config.toml
image_size = 32
inner_norm = false
final_lr_fraction = 0.01
Rows from block 5 of a small image classifier, named by matrix and row number. Rows with one number belong to one neuron. Each number is 128 + 32 x the weight over its row's rms, rounded and kept within 0 to 255. All counts start at 0. Numbers have three digits each. After the name is the row's rms in percent of the matrix's.
After each neuron's rows are labels from the 100 images, of 14848, where the neuron reaches its largest size: "strongest on" is what is common among them. Only what is clearly more common there than usual is listed. The data: small charts drawn from random numbers. In brackets: how many of the 100, against the usual share in percent.
# gate: MLP gate (model.blocks.5.mlp.gate.weight, 1024x256), inputs 0-63
# fc1: MLP up (model.blocks.5.mlp.fc1.weight, 1024x256), inputs 0-63
# fc2: MLP down (model.blocks.5.mlp.fc2.weight, 256x1024, transposed), outputs 0-63

gate.757 059:113096165058139106134119185127133122128115171122174101140098089105122189145142155110168116130125124134118097195110134148167119093160158093133099220154125100074164112105167094081139112129054045
fc1.757 066:154132051186110171128161097164139133109154068131084154114152183150152076123108115163111186127089112101113165086148161106086112139125097166150151024109115165151082154133110153195146108126181196
fc2.757 048:098086152121108107141143125086115143117134141140095109118109136110127096115113072102123113157115082121133165129084165155098105110119099116101149129135089141120110105138189142123154090142120116
strongest on: pie chart (48 vs 7)

gate.264 101:121197117128146172110114090139153146139102139160093127094092151105145104125119092129120140109077098181110140094137059142192174133100114123130133087062136117089166122131196117164107111147140118
fc1.264 093:115037124144081079151160135130113104115136135185114114130131085171145099165092179119109136130133146068100138142113172061091056149161142111107099161153081147139140114128130097148150167128101117
fc2.264 122:118177059101173153041154093129150129125123161164086198114123170071136176119150138123099107070113145188099130158131097170085166143072128098141112123108153154111115129100174147160098158177133118
strongest on: rising (41 vs 13.4); heat grid (32 vs 7.4)

gate.313 163:131119189118180144087129130138137104090156141117144161149185156101106093209058130059141098117150103106108082068130123112123129081122132109117105101184094098080148108145188126104081173105181118
fc1.313 135:158148091122091117101138140080081184147141157154100120098084129114142108079167103167163169140107145160133139190094133149149143150140121173092126094094139136123090151149089147177137095141137152
fc2.313 182:142103159145133115142079097181127124076169107065122138141160142120117149113114141046107107113059104104126106092085092061118108122135200110110162185116120116079114108115112134075126150124159088
strongest on: pie chart (53 vs 7)

gate.421 112:129123121148166146200148168117176128134154105108077166128086089102156163158141199153109141136167105160074149126127118144095127094169153179152130113118092120132112097091140117081087085104095147
fc1.421 132:125112123102087128063125061130059127117099146145187110130173153129091096117114058091125120131068147083175118141138138123162132178088099088106125127134163119136133145192102153166137176155149106
fc2.421 095:064145145136111098113141131118117125137083185127106075112115188142118081143125147106106076183117201159165182100106083135083133101129104101136116137135093113101106119127000164154165151111125108
strongest on: rising (97 vs 13.4); lollipop chart (38 vs 7.2); bubble chart (27 vs 7.1)

gate.196 016:127126120191131076113107086173064157131123122174144131096169126070128119155131158103088182139116130217148142130090153096146176098145132088085131096150144118150116173062159116157107171116123074
fc1.196 024:047145112107128140137091126158168140119130158151158080129161119127123150095186158110119139087148183187180131138173093096139098153103115098124124144125112137115157185115164094175115135092147081
fc2.196 023:127146131072132157112098102189202121117112111170161125144143124106145157081194144111152128133116136142172126144110134106129102170109108149134149124115157134148138202096215119121092136111150071
strongest on: heat grid (35 vs 7.4)

gate.38 011:099133093193154115128134089144154196174100105136124137116171150149120087099190146133162093175084129122157106106085155109126097154146132080090124127126122168123094112121165065107166177097188113
fc1.38 013:142140135132137103092115155139138146168170155062085149125159098129097130112143081099164141144164086078122104100141138176199146089109125096112200158091076098094093119158132162130176110089189136
fc2.38 012:127134151146131116108123121120201139197169102099050079148170180098080141139120107137156075113163093115119117136110145110166135151158133104111156140135088150055140084131072111117169131127204153
strongest on: heat grid (36 vs 7.4); radar chart (29 vs 7.2)

gate.413 026:072078101137106148144140090118134112156134111182144126134110157134119176159130125156057119117082100163104104105151182096138139088125171127147102105124168135072125149107143106155118125107113111
fc1.413 033:097112113106112167070069153083139134118160176140172161102128132180110092135150126143128092149112183146137182080134109108154163102084223105151090104129078152136131123113064146111172124108173062
fc2.413 039:115087125179130120186110150105121166134126139125127124139095129140176167163116054176125113124126133166111123141129120150099130137085210167145106111132134086105130095107153144153132137095105072
strongest on: heat grid (34 vs 7.4); pie chart (29 vs 7)

gate.433 181:178131134154136111131153124157207135152092121107088193104096098130146091116149100140121142166086086105109128142098112044136134165083129078108075098102133142113077141151195111177124206090132151
fc1.433 145:069128136124094167145119159117066112123123142164149066168150113150132190137087178127139104108147192131160158124130135176141155082170141167163149170144121119091159116112122142085136094152112104
fc2.433 107:101113122165137114181142139138167091104151142122139097083121133180136136083141123130188113123126109121139078171152130126149124089114066127196136116115134111129164167170124098069083119173130144
strongest on: heat grid (53 vs 7.4); radar chart (27 vs 7.2)

gate.379 012:134117131104155123122140112068122104104112083125150146158182095113088185078176157121110182071077101079121183121114180125062128113142145131142177093089178126134094137069076128148121080176145070
fc1.379 014:085112130108139099079161113166165149146158129137142156124133099131104103114102096172157156106157166136159127215117082122089142065121147152184139192152103138076114111144145111113060120147158203
fc2.379 014:118153116119133113180100153193172084164154154116167112096105191201139100080125127167113120121144118141086154130151107157151129117204113149117126079122140058147123115110113087105114184056138183
strongest on: dark theme (84 vs 29.5); peak in the middle (44 vs 13); line chart (31 vs 7.2); kind: ring chart (27 vs 7.1)

gate.10 071:116085128150081171194119071133131145134100159116102128112152117162158155111088093157134178043117099224137124129164099157114086124147110148169159134145173134084111144121158108106133201124089077
fc1.10 087:153140102125128077115159159113127098124149125144196122180138157155109111128141167129143096163143141047109129128101116123141177119112092124136090104124109135121155135094098128145137085089146168
fc2.10 065:103104181099104135177112147093136140179150078121146050151087155181104135135094099131097097142157107157157119147132099133129159108157175154121153118159147100098163120138079100135094102148104121
strongest on: rising (39 vs 13.4); bubble chart (26 vs 7.1)

gate.718 115:074103119091134148129125188087115134158095103112133147124043112162121118152110094082124096101105092226104072111171119174155068144163111120145115126164132123091139194155188113123127132139099112
fc1.718 132:145170142131145097141138067175121165097143116147079130151175125116139125154117192181082169154123138025153152132094179123130172104083178108145100142148114153206123106107039147148106144111157138
fc2.718 152:140106127110180150109172166088119122178149154103132148143047164132146174150168131089165085101111141147064151070126060110144102217068133125120090151128114121110121090097078174129127142149109124
strongest on: rising (71 vs 13.4)

gate.353 160:190100157118149137169110070096103142111139182141152163150173118101072094135154141132125130101132096167129176068170097094128111069126152123087127079118145145099070193133141135141120086114142120
fc1.353 160:179122114151108128149131104171029179183149101102189086108130161069120194122115148142094111167111115084127138131153141106140123121123086092116127144153117228112106118185109094120145126141111058
fc2.353 166:095125131093187123147086116148119109142108178146120090159086113177117125146093138175171108182110157070122127107070157074164123131163158137089124093115099103165129110113149141120139178106153147
strongest on: heat grid (58 vs 7.4)